{"encoder_parallel_block": false, "text_encoder_parallel_block": false, "text_encoder_drop_path": 0.1, "beta2": 0.95, "precondition_frequency": 32, "grad_clip": 1.0}
Rows from block 5 of the image encoder of a small contrastive image-text model, named by matrix and row number. Rows with one number within an expert belong to one neuron, the router's apart. Each number is 128 + 24 x the weight over its row's rms, rounded and kept within 0 to 255. All counts start at 0. Numbers have three digits each.
Before each expert's rows are labels from the 100 images, of 14848, where the router gives the expert most weight on average: "lies over" is the class under the peak. Only what is clearly more common there than usual is listed. The data: rosettes with rotational symmetry. In brackets: how many of the 100, against the usual share in percent.
# router: router (encoder.blocks.5.mlp.router.weight, 4x128, trained with AdamW), inputs 64-127
# gate: expert gate (encoder.blocks.5.mlp.gate, 4x32x128), inputs 64-127
# up: expert up (encoder.blocks.5.mlp.up, 4x32x128), inputs 64-127
# down: expert down (encoder.blocks.5.mlp.down, 4x128x32, transposed), outputs 64-127

# expert 2
lies over: backdrop (95 vs 54.6)
router.2:129144108151135159170119154142135104132111124064118104152133106127090118133122105144153112154106109105116109089106134170113130079159112172096123132133137116150090161121107132129123192116105121
gate.0:119115101130123137130138151133143166147101113163162109124093132121144175126121116151115128141104134126139084092127147116095134129118118114129129134167113145126169122127120115119167124108165116
up.0:118108089107134147162124080133149152128171156083144092125117131130116106105096103123080121123099114153085105145137115115074131109130129137140156128119134108174133126143133122132143134133134190
down.0:139132137117148102148128124117108124122108135157128178149154151174079140152134176129143146126134101108132151087139145144140147131140174121109126133164116148127154100147152113144121142155131148
gate.1:139130154119139131098131098124082155107114098131124152100142145119124155143139115095133134071133150145134125113126121172095095096149144132116117129143091126148138102135121144119153159133120081
up.1:135162139162132196137118135119145145135147156126134115122135140136134109120176127132142103182121107125128132130165130097159159124119133117113150141133142176099153127126119079114105144147174137
down.1:130078119103105130101144132128131122122108170093131132104082118120169128182115127150173106117095105106105104179129164150076098127172138092125145133130151190154135090132115141151124136152104113
gate.2:147134141087137171146120126125137126130104151077119095100135095163103093117080189151133141171191111159134110135139138111151172106129148148083126159155101130124121114109132136128121146115130097
up.2:091188132088117133157094137176144119135140123094129142146093150115142135105111132166114088119117092178173119093140118147100099107144121120125100168136098116135152132105135118142127154188150107
down.2:149122178130142120093161126129125142145140161134136103160079107117129102133153126144111120130123091165102133127118131166120115146128144080120175128138109186126129128146096102126150174153127103
gate.3:103133110093098122097138111118101139122121124133125144133122120107128113069131106124172142158169164140142129116110115120141104168149132087173114116099092118136108107117130127131135125122037127
up.3:115106124112169123094121131141131120120151115116108124159129145152123124104159148129065154126105117123110128127091130123155129131150124159104150142100111187150139184105125136141109090150189130
down.3:139103172115095133130104144126085117159133115134141084143156100094129077130159146157127113135112118110159149120127194154074086116135093107131163126112117164167104166108107100105125134126134171
gate.4:173107143130105127160142170148152137163133126089148142088131149099121149119108144123160116115157137167093089096118113161132172131158101099113110150083105139152117124151113144153127135130121139
up.4:123122161108127154087149107146138119090164123158091137084159128142139170109143141131095186151166125103123168146145147118133128147166150108112117144113139131075116154139150083094120147143137099
down.4:158111111143131138117133146118183141077097123131116110159070090142174098130117117112140120160101133091096087088130123101118111107142126116144100095127156086127129124107131170116109114072095111
gate.5:136138086142144139109147077146118171101151100159166130130117135107095146130156081147131155101164149118119151160123119148123151173121158166158138131131178093107126086107148063169098130110103110
up.5:155085126158109146121105129145160107153118151135161169147140110106125146122115160150121168152127149084120104112130089126145135105151116071129177132126125145145132162095104114131115151117119128
down.5:163179119160191169135137150187121124152111115132143156129109121147120114145174147184104142150157145106105109079112142154102143100182113102092119134138142118118106123164131114146107150144150163
gate.6:088119167115119116166123133136155155152106089128122121127098161109117169124111154127135137128115131130174116106146117094110155100135169143134084107152105132161117129176139160097118153119146169
up.6:159128149156127157129167091148155169142126113098134084145105178088147145169089131117161134126128160130145115076140125132149097151131147128130112137163143137167138094107138166135161171136120131
down.6:164117120139138070117120116117123110121176103117154139154144101135120152115164137096102121148122123092135150139129084128130184105130095161103147123165139114140146137120090095116141102153093109
gate.7:125133127146128102145131125182097110102099120156085151148176094118133101142118102145125149104140101152178153143132168140099138155097111143149094163135118139115124134099110146116146139150159119
up.7:128136149127139134116114070136116151153125158096156133179101103116130124153146151067184158105112135126114194135117162116109122133166104116165101106120130121126124123097149093139134150101109139
down.7:166127100171123103145131131147123117133119104143114126137160129147148136150147093138168105106138096153158164114087116092144106130122121099125133136075132155142159151123116159161085105109117143
gate.8:160139124140150143171169121146118139139098128132102130114153155077137099149117111113131114160124147139125139103154123147139138160158171125126122088109095106146122155139113130148130160139155145
up.8:151134140135145118131162156113146115160118099139127091127123113133146104140110121118155127159098148105109079173175127151122130199166158145129148137114115127153098114163143134092101128109133139
down.8:118148167130161142102121142127101132132162136107128141134131097156110130166128103147131156142153079132127136136158146150102163065109101101166104145121156165134127146115141178128129078148139040
gate.9:125114110146168138136128141126126147145141100137103098128153121138116103097205165136156128150063129153126145186164099127141134136118118122116150128129126156115146178111123116137144115117140135
up.9:118073121130117145132118102098133098145116140105126131129147107140124124117122153161141109095175121093133094115139077079143155154118150158119114132142155135160097108143129048130121115133115127
down.9:095137185135132143137104140119111169116133133093145147142133156160092121121164160137106186124101117099129138129163140088109117106106115133154139123149105060153141124124107142126143106146126097
gate.10:093116113104122122065122143154132127090164125100124098119187124160106105114149117122113131133127104085165118123122098129133117075135131092137125103144111129140113108120154114113098087115154098
up.10:095154115114163125112141124100115100138128112098163134138114094076112153148171148121120096145140117096112121121098139089099127116130118158126034100136111137128174161079099093184140169129118118
down.10:099099147134134142158124130106124093151161112082187122131150136123117126147157153114121126120147144117148178077117139093152098166123156130128108131129153153156126172137156114124132121145132099
gate.11:133136150116113124122138113166103108098122101154119156151186162122103129144136162164144150077128173169143114133111111127087087109117133150131140108126085114093130136136145134115091116100157095
up.11:117119120118133178131165087143108097126157122117140159109120081137112118118112116159149075100103162128109142115141134077107127138166130145120150136110117116119179091099199120123127126101184113
down.11:112096141130120133158133164136163136147170093093110157097154146182142119154152132125103137132107110115110103125135130089138158113156144125106107099159108106156137149133098122132110128140161146
gate.12:138100077105156108168096121148141121117113145119126101124104173111129162113118160081114123134130120160114077121122083156102133131108124116117123136111107128135172095151110125169102134130108140
up.12:130158094180127111149134114118127171123109114132147135142084102107111162105162106121097135118157115113092187124121124148090120153143138117145138097122149138150128134171136128107143153108082174
down.12:118141130119077095143135154149115119141150094121113107129152114143120089127128113120144120085144151125105137138109126112144128140107121141170112098148105143119092187109175095133145157118131125
gate.13:137119123122130096145121059132117154114136133173166092093138131170114147140103073155106146136118106137140119147150144099094126124082149105114104129138190162088117104113095127119115122119133094
up.13:122137149168136117089120171121118122111146090143142172135117134170119115128118121122135117158120144113154172145159090115164143176126116152135128150135117142108147118105154131126121119082147126
down.13:125151106143094111129120125161108120096174144122118121115138139146107115138084129127122119122145137134161153143122074150143139169072130136172126149128086119140104142111134149146115122117146061
gate.14:137136105160155123185080160153159098112107127109098119169141120128173146137151113115125118107118138135112142096091152157100131106151115139120136158121103149124119112118151128141158152116168111
up.14:096146125134132096152097119121149095109093158130105154158138140132153171103093129150126105115106136117136121101089121167119120138137091132106131130101100106093114141119147128150147128126155157
down.14:143149127152107081101131126117128132139127136131096169099123114139132079147081147127123140135148175110121101102140155110179067166139132132138130115143119057135136165168100155110118126097135144
gate.15:123124155151148156098094099143145135101098111102134095158163127128063098107141128136136148138139144116125096126139125085103106183120134098122085133121108156118121111098080068095139132106131087
up.15:102102146102204089109090109085144121159124158107126145099169141133103223141129140160120110135092120119131162144098140136159112100133168140104151137118114114152133110129123122134132163110130108
down.15:140105160113109144125141151135117127165111104087115158141100120135094175119159152126143137157115097101095122125140141127179151101133119154101101145133122095155117098109146140150169132101156106
gate.16:150117130120146157144135128142086162120141115157126153125111171101129113113101140140144118111139114129161115110146138115102158124120132129159084116147099166099114139108119135124091166123052142
up.16:175153121144166164106124147126117133088093122122155141089121135113181145137151113130153138123082137145157148124132153143121154106140114140151054135130103113154118077153095100122155130131115140
down.16:117160157160128119114146093136104118157143100155107129107110138171121095155134101128072171131177111121108140140115125128138098085079094091137145104160158126157139129145122162145120084113162135
gate.17:140155145109140141125123174161136104159166122136122112146139126127147112177142137129145140138127121133130149148143133128142113056126155085092136115129140143129140138146158149157105110171144134
up.17:159128140088130100113126135154115130129145122091126113149143171145149127121126115119090073147154129128154115139101126126139104125117106111164153120093139142141151167094116078127138123155126180
down.17:139108142147129118123109144119149175139128118123120114117106100117153136121179114084137148130159145136146100113174150116179131130154098089125159122143097150128121111127114098140108133128146135
gate.18:168165094116121156115144134094102120130137159146141145106159112111127117115113163082150119137104130138074092104138138141131125148073128139137125110101113110103111150156132127129105106149153136
up.18:178124126151070115104119133095123105118153112131141132106119136114190173141121117067182157105101136147141102131147116084125101152097150111109163118098140174111119112147112136084116095117134099
down.18:127153105100147107115108118103128134129137137100145095164144109147122143116101143128141107150126110088108105132113143131131153121102122173090131136134134116165126125123141123122125152110152159
gate.19:155130134115127177137110117133157110108127139118113110161130124113131137166117173091158143135078132115141124149067161148173133130107157112111151133153064116125122129068110156136073081146128139
up.19:132176093135166117107157099158137110154116161095157112165143099072123084135148145114115119139091149111143117132112133132105146092132156126157106134128096070161101100163132169133132137161141142
down.19:113107108100108130122149185111107120118100150151108113096130133136139149133106152183126088161099099134074154112139123109133122089150110125145085156121122157073109159170095107128151127111143117
gate.20:126156134117106092151172102143134116168089147121155138124116141081118087101136145137169141086140156130136144096144127137105149101107157161097121077135132081126103125135129120065112156137148132
up.20:141124142135150143071096092120107141124141117125090135108131121116147153121116111123107124142200150126099107153144114117142099147124103090158109163133125149138151131126140180134112061126139117
down.20:167160098086117084088146157116093094142119136153139146153100141102113142122148166127137164126098152139154121172146130108117087132128134134094125121118128165136110153106076165118145114134122076

# expert 1
lies over: backdrop (100 vs 54.6)
router.1:134118150116121152084157118155142112114107112145090115139146148169121086111152149102159129161099108128121153146130097141172088179115153126112125123175132146129102133150157096086108084121143132
gate.0:121132137080140142158118122188092111139135131120136094119082129100159157146135131076110136102133085153125090180112126111090132133119110164155129096125118118151177132128148165125142120153121154
up.0:114141116145100127085116141104148152110175122140140165111169114146145177111114121109089115123069139136123155130136110153137150145125130087102097128146152110089110124139134106121145149116156099
down.0:106155157132120138129127139113089140115134134105113160098118078137142147135097117135123152085140156103112153097139163153133123104137130134125099144146107073132110121086123174141160154104119110
gate.1:126108100140114152109083169113126093138135129109115075152168105070080124091117110155124143103091128164088132154138126159098142130128107145136081085154138152126111139163143133133115105146146109
up.1:075100131170125116145136147125111113110138122123125117109139113137144163115121138154218104115112129121123128112111125151126113098116114131141155112149158118135096150198156131130094099078096103
down.1:124103142129093148120143142138113131120135141120097167112139130121087164159108112158134113114092123144132084136164083143075132137124155121123123147122129140117085166156111046162136130077115099
gate.2:106130110152123110135144141139142129132165127070135166104139158085180120128091152127122145120138112127105132116102153129110110158143124109109162115125132116119164138141132110096136184162152148
up.2:127111169126144122109108153140155139136162114154141111104144139102123130131099120126162136138101160166121139147103127147143137147160106154154106144131160106157093127125149148111181133189100115
down.2:112144113113115117098121128139112121085111134100138120121087126119121136148102154096101134154173117118141133118179121122129144125124137171169125154126091090128096110129127184125107087145084124
gate.3:113144165082085117102118127149138121127157152152112101143160117114134089079114157107157116136101168161110107162078087107140137108147103126117127097123116144110120140116118118111088119149115170
up.3:135112117148137107171144126125118126154132144131186130141084155125123130121140082108138108104098087137157117125175148152104136156113159141147130156149192165140120072142137131174156145098133124
down.3:087132135120167116145103112104131103136141112110115114127117105160165116119110105157071099145125143171149158125088112144114165087142093119108161134145106131130155148158118076110097142130145133
gate.4:128160116140121097116142135122184152122127139158132113122104155145158157124137095088147161133168149184120113131110067139163141084126113109167095111141124094117160152130103114128099118106121116
up.4:142151160120136119155101150116118121099144164152197171152120121122149141117130111149136178141149161151115090144130078131135139149085130141110133114066102139158118105112114121119147132132115125
down.4:153155151174119135127136142173128124148131114079140118137107114095105102095102136123148122178122153107145127114104134148108143161074126106143105112162132136126122098111107116063168133114141108
gate.5:128128117125119117132080149120120100131122144130145131114157157131152096107121133119135119140110116139114135086116133130158211151144119134091163128145109138108135104097117073157110163108145124
up.5:139147139131095142131130110108132113161101152109162091194182102156148148099136106147159141130139135131115166077107135185148119157101116153157108141103108085149129165152126151121128103123149154
down.5:111099087127115120106106072127130109117125136113149101098110155133124091158133118148104137140158171075128120117102154130105109155108101101133098157126136178094078102146136109116165086120127096
gate.6:141159107112127125075123150161146148131112132090139142134122138100162118084143153138125125093135121128116151121103154160118130133118117134128129157080141120145163117167180146121116146130118134
up.6:150152130133158093123153092147121129117131109125135072119145124128126170153184137121152118120155172142095092106101133144175130127159127096084115157103096127127137098128126112110119130089132132
down.6:135105105113148122109145096112185136155111119145152121133143118118142142097125102136113084154114137120177098125153150133139157146132144102142122127110098114115117129120169146157110158104116112
gate.7:134152088127143155159091116104089132175122125139140106110132126114120126087103141160124114121137116151116137145161098097102124099135136169094098160133090141147105136091090112098112142101096152
up.7:111149169127127143088164135141134132089151108132116124161150126119132135158087162129150120116107126119099115112119140114161134139172112107163116101102107131085139103140155181157110120154154110
down.7:166125152111120146138110149132084092152117115129159139063184115116121146131126134120124158147127118141165124146138155125126108098102161117118150112153134152088093117075136107106136097144153074
gate.8:098144117143138135104145117136140112118132125124154126135167118133086143163179143118142160124165090117086108116088144095098125064121157123129142163112154089136107163153128131161155110107091124
up.8:145149152096164167111131126136111130150099159119143159180156140096121143099146112111157083172082098109130099113117142159120118140146132119100112173116151094128111139156148160117154122138131135
down.8:106155138111101113094134146149104109104121104144117097167147184133111106150090129084144085122125110107132116096086095146117132129158087125166099122139106120107101118163106127171114127102116086
gate.9:120149150135145176147139147129137106140114140116126117120145146130115100117168134122135149165144103149136110110073162141109139086145099114133147113164118090146094119170125146143133155106122141
up.9:114104151119113122159126111086096115148116086136138122142121113169161121125110124148159105130130117126148120140131190148144167121120119122132141155112133149119134104119085148121098099113140136
down.9:083107119148132126124155154103112115134124153150127152150131130135127098146139140116142191137094084153151124157076130145121144127139148111118121118106106129101078162146097091162154096150114119
gate.10:114143197150129105095124137134092095156136122127131140138132099096099131141107131102128148097111146143123099142114119152133126058160094146110126144119123166132133102097130110125090142157110112
up.10:143126146140156105075134129102127142125123158131114132112154108125109124100135132132191107120143099141139133123139101126156140135174145168101127104109133144128092098142140128150095154170120129
down.10:114139122146104080122143181146109154100057149098128137120133134147145174103150120093111108145133129119108127101122120105077125104120122184139118105098120122138076148160097113148131156095120121
gate.11:174137122121131112073106117129144140082105121163116126138111170124146133145151130113109101099117131157109144134139075101172124180136129147140132089141154146091123124117128105117120086129147080
up.11:127163116098116141167131084134083137154173123089130138119156108095103151127106109130108154132143117098133113103128165123128132105144130137140155148117119135136155121120120149150154189080102144
down.11:148094124142125125079128098135132100108134145165152164151164120152125201072162124142131125104129101157120129136139098150160094113178129159135105136134142061124136116111143094103133121134115154
gate.12:135109157145134126154112112121116116179184074149114097129104135123113103140145126124114132158151169151147123086152127108104131102152115148107133100152109098137116137091148103131122187135106144
up.12:155121110142120127097119140158105157059133087103102110107115101113139144170117090130145124129167141159136107115108131105149116143098096146151135117102133160150149131119093109091149122173158131
down.12:146144075105122150109116130150109105153127126115117162097115118139089136135127085170104134129138136145144098131138102124116154184122150142114103149154146149132116120137140126117136128130107127
gate.13:129133153127144094111116157133132140116120149129122133082156110130067129102178126158146120109123091079138117160117090129173151153171172099089103138124149125142106147117139102130158108170120121
up.13:099082121099095141139119133150115110145155136141140106135160094107117156178140149160090187127147086148103110112096141133120161091121095124122156114123114114062121096130135189131112169129122129
down.13:170198145120110107144122138110120122130097113097124139095147141171119097110157088129152131127102152086152142061129101106128142140153146130125119120117091146153125138146148112109130127154106096
gate.14:125147153107133136153144100141104159141126086115127087124138081110114122105106142118104137124100136072169104089172154139144170097125099126162132099104097120122127112160160167126155164107142088
up.14:119130146102108137111086123127167142141135115120127139077106126142092124126143123117155158087125165095115143160116098101141087141125129151119168117129173147143078165137164107125172163166130141
down.14:157159102096111107164138150120151134112124134080123110108135092107106122112105166143124140115151127140122100086127123104111110103087149126169114140137115158121125122165109064148143171098123177
gate.15:095107143132091137180082095149138177120115116153147124103127179091141121154144170111106115133110098127087125095141112152064129111118123096138164118094135113129150099130161116103162163145115159
up.15:126127099122085121129105118083091103112138126147153146166170118122107140131150124164148129139118130075131145079145104141105117146117097099097140104129117153125140084070125161142074183132151153
down.15:142077067130128167103142132172116125100145122136154126135116115131099154124085140164154100115125089106094127143149128151141137079143153108090111109091142171150164100132156130132100138150150119
gate.16:121116166122080135099120146126165144097189157139142112139140162152123111115150117158109097102134171169134150186118127090097092153110083131151174084140168109081149129096139110091130123117109126
up.16:141129097146143170158167125117116140148114108125123116126098130100119172156123138109107176129137115105152102124101157172123136109101181087155105119151091143149126098149145094126099127112148149
down.16:083140153148130138080158134162132110116081123112107124116125150153139091088125166108163123111155132145140118107182184117090112108101111129133157124174083139125141140125142153107154119127146127
gate.17:123144089088117174114097153099089152143120126129117105150120149159098105138109134126130120090102119123105134126089120137122140109131116127138128097141121145133182107150115085087123089219118113
up.17:168075136156108155165078162135146123162121093141117116146143136116119141129124135106110167146110130115134104172102129129184131123117126113115104146110100135154099081082131199128086129120140171
down.17:161139135102134080094083139099107159157160154135115076118155132128121163130126113142150139124123108108105142121116144109068122168122173124169146115173128140141130167127152090140109147115130123
gate.18:151135107136138080162122130107154109121163131137168168124103161160142087137131120112114097088110121116087145151095145126141132136126148124119132158119126085122085128121159113145072109148159141
up.18:092127146134114129089093139126121092101119137147071126127168124137121120052127083153123131146116118132131148133133121131127131119136142133141151166094131124077100136145104170132116110072125135
down.18:084103124123162125122138110121152178177155185152148112116169115114149114127144155156124149113167090091121147177156129157184162157120164124082089143163145100095156093111115129111119139152131100
gate.19:117139131111131128156094128135096163104131142130149127121136133091125152134175136136128090183089100160141170138116139143165122167131170121138099131089145132132113126100154125090113158194123118
up.19:098138114116140129151118102149159084142069103124102131130139102153089140132128152121115100117172092137159125158096121135142143106145104126138158091107128151125176105148123150182127121132127131
down.19:121127140161135140127119114121123135095126147117113145109095101116156138164147095128117138119096123121153098094076145056122129159134110114149130089104166068137113139171134121130105175088136108
gate.20:142126149125126111156110099109104175159132105129149138135130132158082084149132132082147187145081151084158127140104113102147132141097163127128133151156090130144144097114134142150106120149131126
up.20:146159114115128149144106180123160165171130145145134111132106111124143147163120129112127093120135144150087122129116136167175140097158111133129104111141149098154119136102129164130122142126152130
down.20:136086110079204101152096091104144116162148119133165104181120080130121150147115166136157149161097111128137146063128145097092107129159129163127119084132129078124137159128148116132120137134136107

# expert 0
lies over: rosette (95 vs 45.4)
router.0:136122120126144112126159159126112110139143117172116145142154173112138156102114084135155104133109120134140157141144139117099085122175175110157150195104137103092108124117147144150122110149114147
gate.0:151166157148136108120101144147164144111145126157106145127133153098102138121075143132144130134152088136116125133084119145117130071102157136090120083119121118115124161133128099146109160133181146
up.0:122172122121117118105146144150191117130133146132130131174118119109124117079114106101128155130147120097060109164071149142170148136106097125146103111086146133135156114142156133159130165113169118
down.0:143173130134105139088165133176128131113087182132091102126095122114126128120130107124149186153139111150119071138131088149146164137102162136135086150138150157125149124120117122129144132107115173
gate.1:167115128146102158117142116131160141099089089145105139172127125109167101134143120151116170080155090163098136129164125087124126127125126090156177116117124119150092156081079142150147089117119132
up.1:169120128099109137142146087093156133143131113122158108125099106134110130179136119125113117085150147115127167140088178135148149130151113104129140105104146104099146096136127151152162130135130148
down.1:152134120137116126136142151083133119115109119145121166193104115136118117134149121159178139110147137113143118115118110130140122138130087142109120114090142142103103120120102143188150177104096144
gate.2:116115147126141097092119140158128154122146126175168132141130147112179101134124116155110113139094131100127106121119129117129122120079113150135133146155162144119161091152142128112136158116109136
up.2:127146157119163121104093127161146114132142148130129169124129140137142136121127109085142148127102131118140091154112123136138127103186135159144146091131201100130087113160189119099116124112140159
down.2:140162142154130079116144128111120109145132133140136122110096116143106154165139125130139134089137133132140113125134117101134129092100097115118094146125190147137179088141129113156085115120113134
gate.3:161143104112121095144116132166098120120155126165089110148111119172079138148153120099072104111134153141112109125104086093122162103145120136113148122121118134121108128120173088130143119061161114
up.3:145129125108127143100148145171154105118164125138131120113112094121099152121162169137185133160112190150133140092104124114152126099091192140122099113158110113126129097130125101125136097102162113
down.3:128124103091108154134103130145160164127117127163080136166127140147165128134124131130154104094143158149095131132107147154118113130145176101120092135115123147163114134117124131087081134156119138
gate.4:151116118081140126181132176086125129167139108139105070103134111141120136080173096145092140130128122081084117141114100134117115115120149124172120121120145121100113127130097110100090137146093142
up.4:158153101154155109168130107147119103128129128145113158143102161128155112160106151138133149151143148179125137143140135145101084180120130123130129128152122112170134129103165128127095132138112129
down.4:090145146136142145166129163099104161116193126112117112086167126079135096115162116104142118169174114122107170144136194172159161145106140146120141108069131154115122102142125098129111128150124109
gate.5:097145131120133128155146134121139148120131175151120097123136126135124162174139094138142174134125089126152151143074093087137103155131138113134127101104145137122163169175153135136127107172119143
up.5:133141127111139157115157150121176122134136128191117139131126092102099114158143085119130113169134112136140138125122113083138128141135153168128114100126145132098171127117122093116113156086142085
down.5:133100104140145110126080167093150085146141133108102129110119125143111110143105102082103102127138113103149117091109160144162104141129138121124162167145150122145124129122145165091116161136122103
gate.6:102122158098083124126109104129095118133130168130117123118118127122146129144133169138114123098148136129146167121126110136130143103136120153075134105109141130145115169138144126135112118174134145
up.6:124101155126112055090116121136126110150109116102133081124165141150080135148139157128145118134153136106134169123125101122106105145142127154127086116161118175142102127119157097102145152144139124
down.6:105087086123099099118133157137111131127105100100147149141125128140148128085131148136133108152115135118116127159150129090177115124148125111105095139139110106127186136156153152157102138163092112
gate.7:133118140137106062115097128132115102115129143131137143108154118139129111120175103136125102142139123105157147158123105140100146128119105103111055120112096193128139158169129113107098117131144132
up.7:087088073152131128132142132098131116142120148120125139126087147109134150124113118153125102142128091149112135120130122096139145150120148123138172164076192118162125090138084145154120118084151142
down.7:077088136124142096149130176112150112140150095129088099152139114099138111110135144157141138127105134127134109148181159127158116137105159137140162118126134117130118130108075100126149120084125148
gate.8:132116107163190135127158148092138144129134159121195107094136136076127160087157159137139114132172107147156111109133136124087160123165154101104106173110104113120161137136137149116111096120117161
up.8:152133135119130119134169161161126136113142167089177143122147170096118091170107136114174083159116137113172109132163134136129193160170145132136122148110116102156106118092158137135117131153164170
down.8:167125104127109113175133135080118099103116133114073127151116115142136127105121110180103105143140109088072111085111110125104127083133134148089109125144130129104105137121140143111149105132117136
gate.9:128125096146142127096123125142151148125139098128166108123093152108135121122109125117054106128160143164141151160142112118155125070125131163120132122123127140128138113144112081113159117142118142
up.9:116145163171107131136119142074109122084138098144153090142136147113119104145095132171113134125157121106103146083099115162122158159116108115130122106106144115138131163114133119099110148130113127
down.9:163195151098133117096201152143102129134123137181081125156093152127107132134122117122103118089129154119145112102126115116142134127145105137136153110108118150141143131087173148148141125117108145
gate.10:125095127154125100122089126163146156153113101134126150085130118128116106134102113124114176152097133099140108154127121091175110098178108127110156091136115147145091144158180173116124162116121129
up.10:132137128138146153132118154119119147100148113131101128107104094110106131156128079111125153141086100103111125189083115107099106151164150082145139144137124158141081139130146134120142123113066119
down.10:114169155148101154155136139112154138175131165091115100139168113122138100095124111108138123101166130136122125107127109152116139114115106106114103129086100143146054122159114154109134141132125085
gate.11:100108143103130107169150099125092137154067121133085107156144081115139104161166157129104140133143143106118139133116109093096146113138152125107139143131088133130101115123142181075136132144158135
up.11:124169161147108147137147147140139102113117122136178124131089138113142138095126163168130091132114156101148148139130149107113111155153114125168114114131132108112128113158197129161131135103164125
down.11:125161120114125108117120152177122127142120149125105097133150100101171132133132106148057140146171121141166104153145111162119163140094112133140131116139111112115126085172073102111097130148169139
gate.12:089136136119116096158106136140146142111120157098167081137112108149139129124153143105109169141166082170120136140140084143150126144117166167170158178130116155119137094085101097109132138102110146
up.12:085116107155136149101124146112157149102123127135149128114068136110138126152124194160148164132147183123101107138105153102084178115141117149133146142134118143143113125079170145134104140141144087
down.12:140110128136141174153154119126095066142146159104148124121151103125129159135118136112124090148121118133152150156142138121110168126099130121126169141168120145131168129107155177096109137167140129
gate.13:163111138125121129119126085131130154133114089110073140162130123085112118177142118155116142143114101112112132059119124150144106156146096130129146101147161127110125160143141114107112075121142159
up.13:114114130124098161096120129125088128167123091115099143145129161182175117112101145138115132194151064143124134124095142148130088080129133125111102079143148116136134126188120138130076135174142114
down.13:157150073131166155121153093133091105106089098115155111096135111137090166122089142104171109140107116167147134125164168160169118134112104112119106107116107135190131110087128129072129138085152115
gate.14:124130125114119121104126167133083144135116146073109157115153090145176139109101112142121115126102094189119112101100135123125139119106153146077183140092131114122154149146100072164137120135151137
up.14:106109125123176155110140150120156172127113105073122115179130144080128130148164110103156141147141120155139149145147147112166077139174127122119143122152102140153099126141128151127106166090119141
down.14:141081094154109143125141122132081152127128104065134140106110126128173116106127119115109110121120108172140161152133147154111088145121154190182098148145125124180107136085127149139131134131129114
gate.15:086142174115150136149093144145142110138143121143135140110136139115145096142128123175161105094169159137116127113174140124124114159131123111087098100124142177146153125083116113125138126120153117
up.15:133133099118118150121152096120116145124142131115149129155142101091100151076102135099104119117115091115128083142077109159124098069106113123148163136123104066170118141150138137115107137130116160
down.15:149100091138119132140147086131109107120131156094081122109111116142108133168098108124139128148099146130164092097134119087129161109102124144123112158100143116107139094097187104101149155113152105
gate.16:171121142119141088107106141168136120141126122100108119132146145134151098112151160126103109129109128109114097152122160111153123098150095179124112139114156145132093119130129145103182093117164136
up.16:094104146127113152131127077124090127101130140120128097169116088117069147125093169126111128102134086150105129139098132145116174100107158148142159153133154117131114103087097108139122095139105157
down.16:100097105133131190153109140096143113122138122127143158121144124103103142127123111104157109136147128127103095190132091098148102066141102115144110080166112122167147145165147118129114175165123120
gate.17:087119137117143114117150177193146136157129151141189151138114139133137101144123107102098119138127177121177112092107146150076146170147092167130161121155112129115122143168143115121119165097106148
up.17:158145142110109109129178126147145158119071115145165097116104163157119105127152118132117140148104145143101129156147120140115082151130154139103123136151096125129129088117101134111117144150154090
down.17:128092146164129148144093135105143113147104117118100133110135133148129092120131160146114146113115125140125155087167156097104136141144103090079130107123136139145108134133158096119118125107144137
gate.18:134120194094167096143182160089124114172158101161120120158164175107130137143132110120141115140144122135115132102151150113151128055131085150146160132119140156110133162128114137082166117162179125
up.18:111122137126142075058131117161146100108107105133119158125158154088146112119174126105126120126129138129147112121115132092109116097141113139090147160074126081098145191161130146180156096135117146
down.18:149140155139122111118147118132112149116139112099117144138130119110157123129096133137089146111121118097139114139115106116108116162168129129133098133116124078169139128094125153174116146123106151
gate.19:119109110083159139131117115131150182128137170130107132110113144131142100154138100171145129102120143109154153170169135100163151137125142160155115098129148152123179155139116174144119145154090126
up.19:125124088126116138143101157120152103112136132125092103154159138127113076120147092113106109172115175130156147167096112139137124108115149147102125154124166141128158137165086162120130116187078116
down.19:090122128130098147142132110145170122078109108139163100106144141132103141125100100120137114181134133123178140095101139136136139093091108148127162110154141111092132093163099131167133118060137143
gate.20:094158094099099106110081137147170127125097131145160114124177145134102125133163111131142177158121172116134153193122114107173096155108118145141118098151117126132072096156172123098128113126129167
up.20:174153137154104146108127149097195109154109134157119123078098132132131139158142118138151148137133091134097148140035117139123129150125122137167119098130091115150078120138124147134108076117138131
down.20:150147161133129180141132118111155092172107151131121100128122119112135093168132115082182141129161119142124115176088166106133121148156124088123161107132097153130140119185124111098141145141141149